A small image embedding model, trained from scratch.
Model: 64-pixel images, arch coatnet, norm layernorm, activation quick_gelu, patch size [4, 4], depths [4, 8, 4], widths [48, 96, 192].
Training: adamw at rate 0.0012, 7900 steps, batches of 256, held-out accuracy 100%.
Rows from block 5, named by matrix and row number. Rows with one number belong to one channel. Each number is 500 + 25 x the weight over its row's rms, rounded and kept within 0 to 999. All counts start at 0. Numbers have three digits each. After the name is the row's rms in percent of the matrix's.
# convs0: expand pointwise conv (model.blocks.5.convs.0.weight, 384x96x1x1), inputs 48-95
# convs2: project pointwise conv (model.blocks.5.convs.2.weight, 96x384x1x1, transposed), outputs 48-95
convs0.178 097:572487496463478495498450448478466460486513496485492497496511517488488508493543538504492472511503500468479540510504481466512512474542489511498483
convs2.178 109:507551463476491507492524521489478505480522495458496475551495465544514489465477481528500482531486495456490512505497488490482521524496512471471519
convs0.179 103:513487520514477474478467436511501464502474510510477576528489510483476478539522513498493513478527546492491520464505453480505469511500495486512480
convs2.179 095:522489493550458492449479459504508470526518517484523526498490554480515496475514467519523503510516481526503517534490502503526509529549530543496496
convs0.180 113:572521483441491468486481496491476487472502478500486501465497503516501499495514512477486472506475457529477547522492530485499543515508530482479506
convs2.180 103:466507482487454492455539527529492538480526561512506458506507460517541523483466471502497516479485437477476515504479493512472518474492504541495504
convs0.181 116:527515463454502492457487492495469493438508489504501492483517517534458503472517491532502448552516481504455546503469478463523524508541494466469488
convs2.181 122:517497500540502479488474496505468489457481516484478554478482489466477521525509519474498515494522496488519461494509516485530444452529491531523463
convs0.182 104:504478489494460500527507525517475483436540514467540498471458493515489496509553471519509529531480485519474470506479494534524484525522475467496533
convs2.182 108:493518512507474506500530481519500492524544512498490495505448463497509456514521528475537479466498474506453492561529483522463477507482530494511533
convs0.183 091:528487489487481478490472495483515463510479447517476510487555534519471487511483551525511476484511526466511531481493484445487516493508473489497488
convs2.183 089:531542498513486538498505467495494464537485554493489482479496557501507461529473486493514540502520485472466505477538521534496482509505522495527525
convs0.184 081:491504461494500495465491500481501523516503473502514468509551558533522511433496509549488449527501517488481529506506479456513531496554473480450485
convs2.184 075:478490486491548510491504505503468501517442497484484507542520536564472503481494486518463517531492501492490519507474521490494518524526462442508498
convs0.185 116:521511470469462447473528528544490487460550483535508510473515477503534491464502496507487491517494498518474487473484502473480530500486517504491509
convs2.185 120:493542468529466527510549522508498483461523490458463504503442477463514509521491492482532479525466516525497519515489529515536466522540546470516481
convs0.186 093:510492527485496466482478485487488498502490456512445542490514503499447470533477512490533504478541518471514517475484457466505514487473506497512504
convs2.186 079:524509491529479517510510511527542462538476533536528494512520540469518496490465507505478558512525500484518488559525522522482481523486515546507513
convs0.187 111:477492490477512461524492525517476506490524484508565502519544508529529522444499444525455506529454481526481481496485495502481519481501490493468498
convs2.187 115:501525505505487487488496542515446536448549520516515490479485471472478517489508495501516509489502506431514523505471500499502532494481514493465507
convs0.189 105:523461528503510540523484496451483495521472477506457483515484502506486500562506532493530494483488502487466504495505485484492475484502476495532522
convs2.189 106:477491494466511507449556514480498504511502484533460494489493514522517530520480458540513515535491499509508483470499511509567497560512497531502501
convs0.190 098:516507507501479525493491471450509476500467557472502491480465509461477524544517523497519511470520476480526532494549522509482467488528545533544501
convs2.190 091:485469490522489501518506442479528463531471498484492510533492543491435490506527518487471496516476500500482512440504491495508505525521455546519497
convs0.191 102:506465463520442500469522526523489480509567507483531500491490510531505517471461513515515492518533506505497499494508522495509455493523512459531512
convs2.191 094:471497507515516498481480464485518507524498466500514549536467432514504533472461474516497520493468518466530498525529482484482538483474536493502479
convs0.192 116:526496508472502481499487495481474442515516518477547493487510534491492545495534460529495513491465458499473475537528513505478521486526531514488503
convs2.192 122:511503504467528527501540447463489536500480497503481501445516496492505538532472503524535448452508495476507470472500547513509526485530511530495513
convs0.193 086:476508577512537483534500482520499519514487475518493522532522449506527484517483488476486534462474529508497490478498516503477500498433487506506492
convs2.193 092:471496536517514497486504554537519480553497484512513510528544524511514510476510498488475514513525504470504497510452471458502533560492475457484529
convs0.194 099:491527474462517525495514530494510558513507477523483440491541519525514492443468514547467467523492465525483503474477497494464507510508495529476510
convs2.194 103:468499439514493503494562519517509518469551514504507492475520500529512475516499509482477500544479504489468487460529506519510528446489502492502438
convs0.195 106:492514478509515514501480505515548560493480500490526483508496515458506494500488493513455527539524483549494487497454478522505501518504494508468486
convs2.195 106:547510495501524497525486466530488513509513467455458527480503454475481471511480524489480476489554490490544493536497475421510501499491497491480491
convs0.196 083:504511516487522493513473458476507501492454456524491520527538509501498500521512526469478496471491538510472532464513457495531537484498461490496434
convs2.196 076:492496548500468479475521472500511494494547534500514513475483485468521500499502484481546471496486461565493506518463467503537512518511528517516476
convs0.197 107:491504477487474464498515537510498526482532472472520502507507482543539485506467455507523520515474501512509459508471505537477503540493518460482535
convs2.197 116:522478497497439476511462510486512494492502556475529512492542500523468472518494539473538458495511468487474522518494492505478498446528505467583495
convs0.198 083:511527437466486499485502478445455482496508502501486484519510529543497515440517519522469485502491497510459543461502499498493512504520501498508470
convs2.198 081:517467446452494507488508497487482496480492520498500469514541535578499558469521524475459476491485536491445523499489530512491500491541485492479488
convs0.199 115:552491469463471483439476499507502487479511457524483500454521509483473502492518509502498426519496497499469570520472499467506544500502484482493509
convs2.199 112:493505506505500535504543485476512519498463513526522460487527511498523498521488473472496527502521504475506486491528452515504550495486484501494498
convs0.201 100:532483525466484485509519516498463495469520478491451473469488474511433476499484518482536509504513500470542520493480493486522520478489500498523505
convs2.201 094:549491513490484527486534502521540498468514515497506482498486455492497513506497525504520480507551512473529489544504515504500485512487550492471535
convs0.202 092:527489481489493556526510532465529504504510482478495453460538517500484511476541518537478469511524489486494503494483465471507497469546435508507483
convs2.202 083:507544485476497528502501541536497489500502492498540432556536506509534525514491504468477486538499518449443512509516514467494509528487496492472495
convs0.203 114:496509455489507509483482497522485537460480530504511527487467504505479510508518494492485507515485495560458511488464467555525516530501483460514523
convs2.203 122:474546514490529467510489482518483478473507518483499509511536497525484485478464533504481479506489490464559509479502495493487510473510530521461481
convs0.204 099:499500452502507530498481510501535517547493491498545502498545559513519508479498490560470451524528506547499492512490452503539504502544494467477471
convs2.204 108:471493492514515540508473559522524477507491476483530494514496527502485551495519512490460487503526542490486498488507524465539523537481488458445486
convs0.205 113:508494538523499514513502518533508544505468512513479508505480443481450462545494507479550524476522510478477485488484488491475492534437494521534573
convs2.205 109:504482471546444536473476538497514545495484481514516483517476475478517523519518538522493481534496504484486476510542553494521466509488503521502520
convs0.206 087:465543513481518444494513458466472486505503510473516504537515535523498476495482474489497527498466492510520500488510508526486517512515546512482468
convs2.206 079:468478460530479486501529507459452531478525508492522474456507451457474519513536502486533494484475504519490500490498529520550492456500490528454501
convs0.207 104:487484542525504499488493447517496507493470507520468538514479496475465502506497523467494516484534557488521510473501464482536494479477473494501472
convs2.207 096:471489497543476482473448513480497511510532528501501489538516520488523465458547500482514507499494520508499529523521506507561485516532486518519487
convs0.208 108:494523492493521517479511503479492505504496513470533424483491522475504540489508463510487481518490407496479510559504506494481491497528516508495524
convs2.208 098:487516531521473464493479520501490483532500524513453480496484497460469514443489496489504526472470533474543522523491508509514503530487510508518530
convs0.209 122:517512478480497456454504473498434424498484509513489518503497516522502520477515483493478493504480500516457540526513533477508514516496511482471494
convs2.209 130:481490493492534549536502491484496573524464502481446485489491503486515481534477530500522474515499504525492488475488548533515451507523461497550487
convs0.210 104:524521484501495505422469517518531522490506476495495482475514493495476478504484489517506410548546443501472523563480486472500495508520519493499505
convs2.210 094:531454499515528518512497500470538486492491493488476495498506504477507542485506483457532492464457521459533490498495489455530555519502466477458516
convs0.211 074:492532541517507501494519507522471496542487547499496474498461477470498519509499491493500505462509479499479471518524541489469480517459559547499548
convs2.211 065:523560520526489486539497549541501508523508506486501508467541528506512530540472485490518551466466526506530443505502502475444487465491542457466521
convs0.212 076:550459471456477511496475478475502493454497466491461493479513517499465494508520553502515492530518520490515520487483453474539503477528452483515467
convs2.212 064:514501529473516527468478519519489510477485498486577448484506523494499510494484432479517483518520498477511519486515532504516510499515524522482480
convs0.213 115:545507497479445486498484506514509480471543487500525490439518513483494486491562490535513471523540499497463502500499462488503508485529504505519496
convs2.213 119:463535507520481545465517530489514527527498500490512487561461494549506520502438481494483503483506499467482519481512508506477517535465541484520536
convs0.214 099:402526503506533494521514462491495505514480495501502498587505495543538499471471484503462531484474503512536497489521525543504493516496495486484453
convs2.214 097:500464507490492504502535522474473505494496475531511498457512524516504490499522463550530513501518517504501506468497479514518507541522466498462562
convs0.215 112:528470463439493510529479511472476510422505480487500468466494504513496492501547510490477486527457485531455503500472476516519509493529460480495498
convs2.215 108:480510492559471474465464504510503486492528510489484570495495542473496477502485484511511518542511468506548486504509473458538493467515480509465474
convs0.216 099:465493497517536558531461498469533517509477494476507492500502524499464492497497492527498488515509505505569510502496461519526490477547457499475445
convs2.216 089:461487495486507515525537513522514511462547562505512490493480470474569523495525531470540457515506519477454466507448544520483507486505495513552480
convs0.217 106:526466539471508482503473453472465471502474483518444495496520520527485518512490540489534501464487519438476536484513498471500498473501460495506491
convs2.217 102:505515489544516498509495495539487492467485515449458545504492488482462434497503520468512506521559482488531486538498462485491476511480508505482512
convs0.219 099:468498531524513487518494456534514520507477489541489559531523478507484492500486524480467515493507566495504490433482472513496486496462467494510498
convs2.219 096:446493532568499490467468511483521519506546505513490528534505524497513500461513468479538519485463530485495520513504461496526501532500503499518485
convs0.220 109:490494530492503476527512513504504513511503482546465521536529468546497481483463514472500503456476541474518495455488521495477511494448501512528524
convs2.220 113:490489519535513489479429568477503529531499471503555528547522516528476504493488461498496517483515511466532527513499457445522509506515508464496525
convs0.221 138:504543523494516538510504501463510502556472498506480461507498518485517508506493525533489481501519477508516479494522503491462479511511539562472488
convs2.221 139:471497564507528507487497484487517478532525486501490499536484497479492478454527495500487471508528496465481508491504461447469504529502515533563489
convs0.222 110:501501455486499519520495508469500514520495479498515473531553538518513520413519504528422492498479496501451513454497481486485520477527486501489484
convs2.222 109:527479425500503532510468462515490497558478482491449474522490507502515490509500536505437525493497536512475515530526551523517474506508451510487525
convs0.223 116:547496493486493496480515523513477479483524519460514468462486475499486499500536500491508487523496426494470504596496531492490509501511536490486540
convs2.223 133:511490456467522512520521475516487517468455512515521523446535511514486505529497522521486505513512512499473474468497536517494531475494470496487479
convs0.224 097:502507510492468473478505518492497461495544480515492520514540515570505476491464496554536481522502542467535503479504456496477487500508518469511498
convs2.224 100:446509507478522470577480527502499527478537533503510483517536465509507490459524485517465531501518517499495488505472474509481518445484459495505504
convs0.225 106:503493524500472456509494494536474483450523521496528534494469485487508487528544481474511551503495509508497470470502488515495490524470487493524507
convs2.225 099:526508510529468498501501507475544475525462523478519485504519503499493509505516506517510444464503492495494485519512550508509487487508514530513475
convs0.226 119:466511516525518499527549500505488495535484491543496509531521475529567493488477485494466509484448510551506480476512529500475498509468476504473511
convs2.226 143:458520485536497540507530530526511535523495492482534489556493470545526491490470473490506481476509517470452519475501513514454493562483512456499537
convs0.227 077:477508500495535519535509497484491505497500525460541462491499511438513505490530492499475528520492473541515481518491518548507495502509540539489512
convs2.227 075:532495481502487504521558494492491449497498499503477493547510514512459473484521510465500458510518556442514540484509498505474511521517532466555507
convs0.228 098:462508521528489490521544487523475506498519508496514528517476441556528452505477469479507534491477498528491464516497537535492506531464508477512554
convs2.228 099:488479528485526479520528466502492487500494490474493464454519474450480478462522516487503493518492478549542522516482480477510495463529487559507480
convs0.229 099:495504482488488501496507526516495524466530545486527472457465471522480477501532475515528504529520466504503476520478504520510505532518494479505571
convs2.229 103:520507518527461513478526493496525524506566521498507470498471472487518453476531517475544470490520479518465518557481462539483506525491551492521526
convs0.230 071:463496506507488497532495469500485500497509490515497527547517505509510474487519508500479540496513552499543505441492464494504465497506465513510461
convs2.230 076:506468509543536488473488526469485513508518487467477530501480542566501525522504462506539522466492541476500473473515477482530504506522518497518516
convs0.231 082:508523495517501494462467504498521486527500491536478536528529512534473502510437509519524457493541502485497519500496478484471499475475532483510492
convs2.231 079:530458478487517508449549439463491490493483535524469498469500522485486509535494522472547511482535486519492497505514514512500508498520504500506484
convs0.232 105:471541506491515514534500489462457518525477475475491465518486512521501490508454512542494522489459463528515486514510517506465469476546508513465493
convs2.232 111:467514558471568533519541499486501513532510494471464489523475473551499478475463512522487493478513487509525505492473503529496489555491509499502491
convs0.233 110:520508483448505486476471483486483520447515473533484524486526531514503471490517515491487485536505523518482522466466434503507524519499488467500452
convs2.233 118:530469487450507505485501483482495513484503490538547471449531502533515524484483480512484469496486494506523517458496537501512529497498496511495487
convs0.234 070:530469437483498468502473519498478475457541499497521511480500530512479501475521503514498503529524469485498526514484473494514505496511485463525492
convs2.234 060:483493469509506507513494528472484533526540518477426541520505526501482493507504517485520494471528495456497502488508458511460506516520516493531483
convs0.236 062:487486457534496465487515502549514524489535517539527540516505500525543504451493458521462493523505526507463489455465490505483483512492484506509505
convs2.236 056:491511494471513523547557530497532506473546502503516500505479482491469502526518496463474504511506517493494487511451482532501507494483506484480477
convs0.237 081:486484512479527495579497484490419489505491488482479477520509487526486503499521533468492549476455509471502488485522517514492489463502472499505494
convs2.237 077:504477512502536497504529523507527509475516517466497527525486496517512539518538511497491501479527528485495474534443487476490531530526504457468512
convs0.238 089:454498517494528484564499476491471504495506516475520513554501505551497494492507478509477547509464526507514458471518504543520483500522480475491483
convs2.238 086:549482478518480508511472484502506498507514473488475503474505521504507516519518483523535489517481492486501476493545496516528504503516490485512564
convs0.239 100:573485490448468477483463493489501458457513476497494525455547526496495504506524503529507480519515516498504503507492474479529505504518498454480474
convs2.239 100:445539501493510512478510503493459513510544502495484512554487515544480508479471470523523475507475503457470535476467518508484490518528483466513505
convs0.240 092:539477546488507505504451453481455469493483482510432493482492510488486505533528551496538485482493522476475533508510488480479469470506463512532495
convs2.240 089:497484490496525510495519484507486511479526495467464555512489479490469443512498541480533473504548524461518503521509446487538497543505501481511477
convs0.241 118:427525514542531507514549486495483504542461507496499497569483496499524532467475483489462523478483507523524508486526541517506476506487510530476481
convs2.241 110:472489495505515521472573471463498512496488543525489465468473498524515483489485499516491462474527476500497526504505477522509506504499496538542493
convs0.242 069:463527507550493524444509493546551510540492540491542484497461506449492505471489454513520492514534469511516499530500506489506487536488534523468517
convs2.242 072:485524448465528497500499476521532531536538494532514499459531497517520511518472497511503489452454498499478501486500525525486544445496532496487463
convs0.311 090:497515483480474481495487482495480504499535469527497513517527529539512467450513500518483511510483517514456505470485488521468534487519498483514499
convs2.311 092:506441498470521510485436490485489489506488527502518479487499526511506536489498521495489504490497502525484496471512542517489484496518497524519519
convs0.312 090:489503477517510555468487487493505509519466520482493488507479508488483517510478503503522477492502470513505520540497508515510475468507489487502517
convs2.312 090:532490494449488481491510495512441493503472509491472515511511512583478513541493520495489558506496478487516479519518467476495482486533484480470520
convs0.313 119:453534509515509529511559505498465551524465554501491480494451492490532528490479493477476526488490476545539502479500518534513480520491517539487509
convs2.313 127:510498477504485563484551464482513503515488513488504480510434489519485493528483502531494461481493485485475503492512549528488487550510529521501513
convs0.314 085:506500445494528541502505515497506535539512468525512466512542530520499512440495512551469471509516498506475522500488467458514523471536485512468496
convs2.314 088:481480494510520518509466519507502495534477474489494494526520531515474529476506529532468499514507528474493502520489516481527503537503453477486520
convs0.315 096:507504513476557510503467445461501491509471509489499460497512541432495544489519506515495495503492481497520496515530503500493502464525499543477463
convs2.315 093:478542545535479446503475514463506496500528532501510475541495498468495503436500513504471489526509526484504526486484498506504502480521523517585480
convs0.316 078:487509518498502437483502479563482506475553516495526512492514492496520477498506478517503541518503504493515448483477507528468517520476503509502507
convs2.316 076:527503505479499506512438496524516482475532494520535533513518494498510462482518501500507450513513503435464500481494509475414500463466519482524461
convs0.317 108:490484540475510489533475512522485519481520513497511511496507492498485481517525501513527539492505522491510445466496482532491502504504482509536501
convs2.317 105:529480500529503508488496539466544496512474510466494486487510507526468509541486466499551473466483491486510449488520526506516464491505534503528502
convs0.318 104:555500476482462465483487495520494446458529482548513537469519500498518514496558490516479478520512519523462523500481462466519528494499476489471494
convs2.318 092:519480489501489521446580490457501466514473493530495489492507501518483477513497505500510504458487489467482506480528514480494556516446520505485495
convs0.320 097:506504546482500484475442487468486472527483485522470513511522497550497492533468510525544460491482494490469507513510531470467492476505514481504493
convs2.320 100:523430498478510490466506414476501456519456501496480530489509518488480487515502498477514528491538492510530481508517489485486491513546498523480481
convs0.321 114:529482470534377491467525536524515459489525517500520525488476484495512504511521471497529483496488500516474501511497512490499489524498508470525545
convs2.321 117:498459504462566468505495518541522509504502486519468521462552472510509507514513495478525499463472526495488495516479561481505524520497495497508479
convs0.322 107:554470484420500466500476492472464468488485431504475506493539509547483494510484520483513496491463505490488541508506532476492540475500480478488485
convs2.322 103:509551481495478501482514481515500501492473589493477472473525487493501502511443510531504533497531459464534499504491523513503526485522526533492517
convs0.323 077:521486503491496498522474528509488501482491522470518470476486484488486502530524478496507496500496439529464490550477512499516510517513506466497532
convs2.323 063:563484513511478506519430548491494493541514494482536467505478505462462524517522482496517528463503515514494511520516507535526478477521517494491546
convs0.324 124:570482459467492502473474518485504496480501475478496477465521534489477500485530511517506454533525477490473525528478470474520517482533489481492493
convs2.324 130:471524512510503542496506535481509519536516473478492493593518505539503505513477505487498459477498539462451511480519484481501492537498506449501521
convs0.325 110:523508534519480463487469466521512476500475495538495576499517501476463490552522509502496504471510535505474513466495454463480490503469493498509499
convs2.325 084:512476483555457508480505475513491458544468513523493526475489526455492484518489518510525536474512512496529495552515518527518489500519529550506517
convs0.326 089:523514499477471435476498481516452424510493497522532560507511536503552499486515465499474498497481505525462509505501505499516528526476512469467477
convs2.326 083:522516508531495483458516470491506477519513543486490553504472532490497462528536495526547486507530488473500491529477490504492540534502531499472511
convs0.327 099:499506485490472497503499510490526499476531473496524496498532503521503468480487502505512503516552529495527497462476468504509515467496503492495470
convs2.327 106:507486498507508519467470522476506486504492495472518497529460512506488533543491498520516486486489486515494492508491508525501470525528517525476504
convs0.328 084:465508548507513473568511511527547530531508478522509507522540473517516462508474477486471529486475510524526446474510510518466508496470491520482491
convs2.328 082:529541529477521491521527537488530480518522466518484543506525532539512518541489488513519496481491500442529467509514443474500536509488520464499484
convs0.329 115:498518515482529546521479499473506520536498518499503429470479507459465504488521532527509495495520463513485492518514520512468486471508543583517522
convs2.329 127:540487465496506514494476508510523517487445494498470510448485464493478535546469528514496492492507504555482448498505578507510500460445509482517516
convs0.330 107:490495570492524501583502503502458505480508479500484493508496456529479453546514488483526532474465514464501480495499503500485493506478488506503513
convs2.330 105:529484508534507502536495518483541493527515474503485522525521501523489519517500505508549514502505528481513461505464506463528518548484453479473550
convs0.331 098:519509458500471503478506512506531494464531481512542515469511512499501525484547480517484483530500488540497520497460461502525520503527486464458461
convs2.331 095:493510467508477534519535484476536511502469505501502489496514472508511494526527511464464474448502512517464457493525508502516544499430484527481505
convs0.332 106:442502514539510466536526486507529508524539465532507529543522491551572455490501482509491529498477548507536463486498503509497490509493477475472483
convs2.332 103:491498540531481510498511505501498482526525491503515484512495530514532490491468452524525535502489493449519506490496438469505501521493501495513523
convs0.333 109:469506503489528464473517506493476482516525495512501471502534527533503520436468483551505456528499469498494509519502530476470504472501508493461491
convs2.333 115:480429529523480476458514497542514441520514485488515528513470487500531527447511522469500513505502526509532477541539501476538495546489492516504511
convs0.334 130:507500521465510487497443458458481450509495494511483498494524534499479533518535527547516485506497513468500530499517473458515499459537456487493456
convs2.334 149:554505482507472467483477504493490449468522499463537531504516489499486442480524449496512493518527485477525511517534491457478530511488549482487481
convs0.335 095:473496500546499538506520488493508520514471550456505482506447489471519530521481494476492531485501495524541481488543534544498457506512528540532493
convs2.335 102:507507497479489534489544470472507452532467518532491487483480559499443491515501532527479485518500500510500520488495529533512523529510515540496502
convs0.336 100:538487496478507496489460444455479457491488486497501501488510552479477546520527535521526460493508510487495537524521469463525504473548473503484477
convs2.336 105:538536483502482468505457489508481472489533511455524522515499483505483438474512454517530494503537482477505502513509496476456525488481539481488494
convs0.337 062:464480520489532471539516512504475499516516490517505503544531505515547519455533510529457514491465509515511446460526506483497507497492436494481483
convs2.337 060:489504509458474488531589506512531470494527544487476488501489479491464487506511517513508497475468494505467483505466504506454482495504531517505482
convs0.338 118:490511506504534492465501483511494458515485538516542522506493536454504555499531482525483515530519507511513495501508499497501484508504513517478469
convs2.338 135:520459496463505532493480502495509567542479500509495472503519480538530534539422499480509501455496475479484501511475515526483521511528496486562515
convs0.339 079:484494504536440493537554538533516509521545502473503498516491455538503484524453488492517546474493493505524460509511526515463456493486539530522543
convs2.339 077:497524494528550507494469492509471502504490504474487486485497540461477480491521503535503470525506484491514531509503485456562519476514458500440488
convs0.341 103:429501502527508467520513483510498490530514488521525537548521510531554469500484493511480541499502541504560464464482519500471483514496470492493485
convs2.341 112:475494558513517513483499536484481502505504486488489503520488542542530491505465454506537522492484513480525488451519470478516493547502514487544510
convs0.342 117:496482524511487464524508515537466480483526520494543530515481475507530502518523448500515547489462494503459441512509503512470503516465489494495534
convs2.342 110:518497481526474502514491481504560465525471535489522490479523516502489489515502476502529442496494503483477492520505557512504507493508506507545500
convs0.343 111:480539536505527531497521497465451514555460522508469468525475508483510526492478514500485509481492476497508521496515540496491478504487509552508506
convs2.343 101:512504511498461479501455513509480491512482494502513517479535510505508502531462483481535578510486499508566518522497485511540499487526497468490484
convs0.344 108:471585505538483495463504480525473520484460555457503517504435506482472481534484487476519527515510470523528475516475481539494493537495521475509528
convs2.344 117:513470480503489532439478506482483542479498482494491504522415483468472504517480495516518507510518474500477530508486519525520464523497508503488488
convs0.345 097:470489514498497473520525509529484514479514493508496512513477453502530495488481485469463565493469504526513476472482522526493518532447502498485508
convs2.345 082:500493521498506537501480489497551452508495482487487476485479531468473507514487513503485499524520495523511505564499451521513497458547484505490537
convs0.346 058:530505495469479514520521518478489521509524476482499444461507488510487529498543550499511491481492488462449521512508494484487529457526470509527535
convs2.346 064:484524520510526503520522502467510509452500530466518541499490495506461454524457498546534472538498506454482506455483454501459473458523541447547478
convs0.347 102:512517479507486507453497511506537475522519508479539476492507531470507515473509470561487475533557476502516495535521479469500512486523538511491487
convs2.347 106:470502509541507520532509582523493501477459495475485525552489468514481502495518504499490513515535554472519475502464498489507468537469490453503510
convs0.348 090:474521520521507522493518511528482505542502491515489471521490487508492520489466507513478489502469473516481503502484533499473472499490488511506530
convs2.348 078:481467493529524565480484463507532527501475485496536504539463451516489517479463475500537483453517520510456533478528522495485478502447532507508509
convs0.349 105:485523509483508426498484499542485495467520491502531524495513481489534509500500439495473530524488503539507440514471495519475519521472501492479496
convs2.349 096:519522521476495473529473456532506458494489490501515542521534494519520487533520499492507512510516499458480487512543490466436498495485536476524467
convs0.351 107:478480562490522519582502483498443501480477507475487498526477466522472479532506507474513534469473495481491490505536516507503483515484484514504501
convs2.351 107:538483487536520513527498513469557507504516525500484514513514493513505498507519494520528490496512519462511457509479512488521510526467449493464537
convs0.352 107:531487512498517523508459464470491491495448497500454524503485505485472507582512525479517511471488503498497517515513500496517477507500459474492497
convs2.352 103:472497491508510513484550499462529518566478482502446477502487525532496525516466502488485501468500490533511498495530493512575494524496479528536510
convs0.353 094:556508494459472480473450492501492453467500477538497516479532512508466511509516529521520474499505522442471536485498478457477527464512475482503496
convs2.353 092:463503519515521470533437500496535543482502553496533527550512470507503521457488468506497504489513507501470483497470467466452507448475509493534492
convs0.354 099:479517464507509511480483519514527573512496519482537485522500515462493495475493480518482512552544475502491478518464486517499499512519516523486504
convs2.354 103:537467486514514524497504537480509525507463476458448522520521460485460497480485518489485489496548525491534506521476484418504492531499483500486507
convs0.355 077:501508506512542523513445469464525486528492509489506521490520551436496523507540492531501479503515514503568473509502460501518488477518471518475439
convs2.355 090:486532501520469501540518538537497478482545560516479485531494483454546484462523537468475481527485546453467480486481508493447470497486516499539501
convs0.356 098:513485494488470485503499480483502476465499489495483520499508513533479473504511538506493501508508534481528527456487455493517492501522482482514459
convs2.356 097:492495525514481490456461491453515499516489546471538469516503540497469539461494443481506512498526499515495507503520494514519482500527530524518492
convs0.357 113:484524471492504485492539475514506489518504495505565497518507524484565524469509466520431517528490479561476488491493495510487530509510508519476476
convs2.357 105:521501496521508473556465491509494463482526497477507556511507490496473442471514526472469491499510492512541526518526489470475455449436472472490473
convs0.358 075:508486558500499469512497479538487454488514516543502518515487459451516477554549483456488548471477516515481489495512512494485513530451488510504519
convs2.358 077:523485497499505458496530499455484499498494525462480529516498513503465509531564510508498484476494521498474487472498473479530564486534508493508476
convs0.359 110:471537553509530507514508493491471499547452510514474484521501488483516543520488524492475511443479485523479495483515525487469479485495499535486520
convs2.359 121:481460481529532540522500485469552509546488486480502514523485481489477512482498503466489456417543538508453495491523509497504508495488517530516511
convs0.360 070:483499508485516469493505496513523490519546518468507473519522507515522519468476488516493468519469469505512483515534533518447476494507519522467491
convs2.360 062:509532490495512497526552500470489511479547491480438527494480489526523476514534526512518446491504529494488490545513474489495500494508502477517500
convs0.361 094:513493539490561504538480479439470490517455494496452485518513522494483504517500538499502489467472496452478506517522519489482510458492471522472478
convs2.361 081:485502529531526483493503491519529521496547509442477498519519468500508457469506517524466440473533496542510496508498503466521523480512511530527482
convs0.362 087:536508475462500458481496486499499476489479466536482532482535517519497491511526506472475497481460527520451516488488490489488576521475501485464474
convs2.362 087:500507479543510525524506496488517497461527504426481487523461461477487458507512491500513495533526498487476501514521505479511458468489514489491467
convs0.363 052:499536490522497529456439478495524508487520493459516502460496551474487517495491489537485484532549475483527512524523490524501460479550525498509499
convs2.363 057:514527547496508510523521547510523516499470544494485506500524506527488517542499521494502440481515519488507447499480508519430526487513518507521501
convs0.364 112:525493494485477445480485498528496465476513504551484563490520514500502492492541501517497496513533541511477498461476460461488503524479488479519488
convs2.364 096:504523534522475494452495478452524481488498492526494506479514535498462502501518484526522454440517491501518512510499510496537512477467533552469507
convs0.365 093:528482485504466507480467505487540488506501454512496495476539531503497496513492525498516437493520522480515541516500486458502493480531470489501469
convs2.365 088:522536480502489524550498469481518462515505533491506481492512541497528506532492460479528569466494528495485455475541518535514507521487522471490504
convs0.366 064:513503464498463470489475488519500484467517481553507539472529525510503453474525467528462509513503518549479518466494443484498530528509477480481485
convs2.366 068:500454513499489523478527445482483497522507556519501471505496512509495494500533529497513481457494482506441524512523525542473507527504507529517501
convs0.368 091:466541502511528521547553499468479516547450498506483454536500500513526533486488513506454503475473498543501492492508521491494501505510512528470485
convs2.368 081:447513523513526528502535507480516525529501474475487501536471489520510495469504494510486433459530513498487515486522518518490519554478523515493515
convs0.369 106:526503470514415456478534508543483477468525495505517525499476480506505509508510486467480523496478494541458484500484528502494510524479512484506527
convs2.369 099:504519551522437501478488512474511497530522554515534478501521501483514517472501492503525460496500462482487521526506495514466496443505515531544500
convs0.370 057:451499522527485492532506516519526551525490486550504522549533502530533477488497499504486513479526549492498474454495462480464483527490468500525504
convs2.370 053:474523556495481505504517533501535478510512491515500480512465512482513494489480443511509517501526491449513498543489416492440507504505547503548534
convs0.371 082:492495467497541514529476477473511500549474489474516469525537565528499513476491481570483477521486501502499496520518502508487486469579465503458480
convs2.371 091:493521523485561528514472541517517460499519480476512476531495510515513517455507530486473463554512535479486510522473537480519495517490493474480452
convs0.372 125:517500519477529479487490491487486468519512508494493473488508522504506529489495501501516470494485455471481510536549542480469509453499521517496500
convs2.372 118:495504550487501433491457477517479460520526489445501501503473480525516533436501496513482524476490493543527472512522488469557491485533521515523504
convs0.373 106:449501492553499489518521501502534492549497487540500545552519485532550497485460481495475515480484524526539483472489512498499508505468470480478505
convs2.373 109:474536490521490523503554526518499530504524494502533460532472493542515501481456483493512507498487501471480548494489475513465476535503516469497512
convs0.374 114:504493488446491487538502498521436495504532487497487468476522506546491502473517519511468516499466487494485490471515492490472492464521471522504528
convs2.374 134:499516501473502490500540512515464509463527518497478492516515500513488510518522544533499489512471502494455462485467518503446458519493496496444530
convs0.375 093:559505473454500512498485520491473504443515476522526488445479477509477505510550488478470488536474464534484529533468492512531543499499506462480510
convs2.375 100:494459496473458498488558492517597510475539489536526480464503464504547517501511467479503469496463489511484508502484485513528538493482511523492483
convs0.376 101:529477489448522482494472482492485491442492470530480532485512517505505485500535502480480496516517534505494551476486435511526539490502472482476458
convs2.376 096:518508496466505502474531504495505500468516472519518491438509465514480518490533471506498494499505512485537489498504561495543550500483513508484479
convs0.378 105:463505510530533496503519475502481506536470494525466524521500488535516501497454501492480503477469517517510477496499513504489486489489478481512518
convs2.378 118:473480453528513535487509511505516530487524514486544516527469471530494516479433485478533459466482512472481530453520534521471473515462539479512504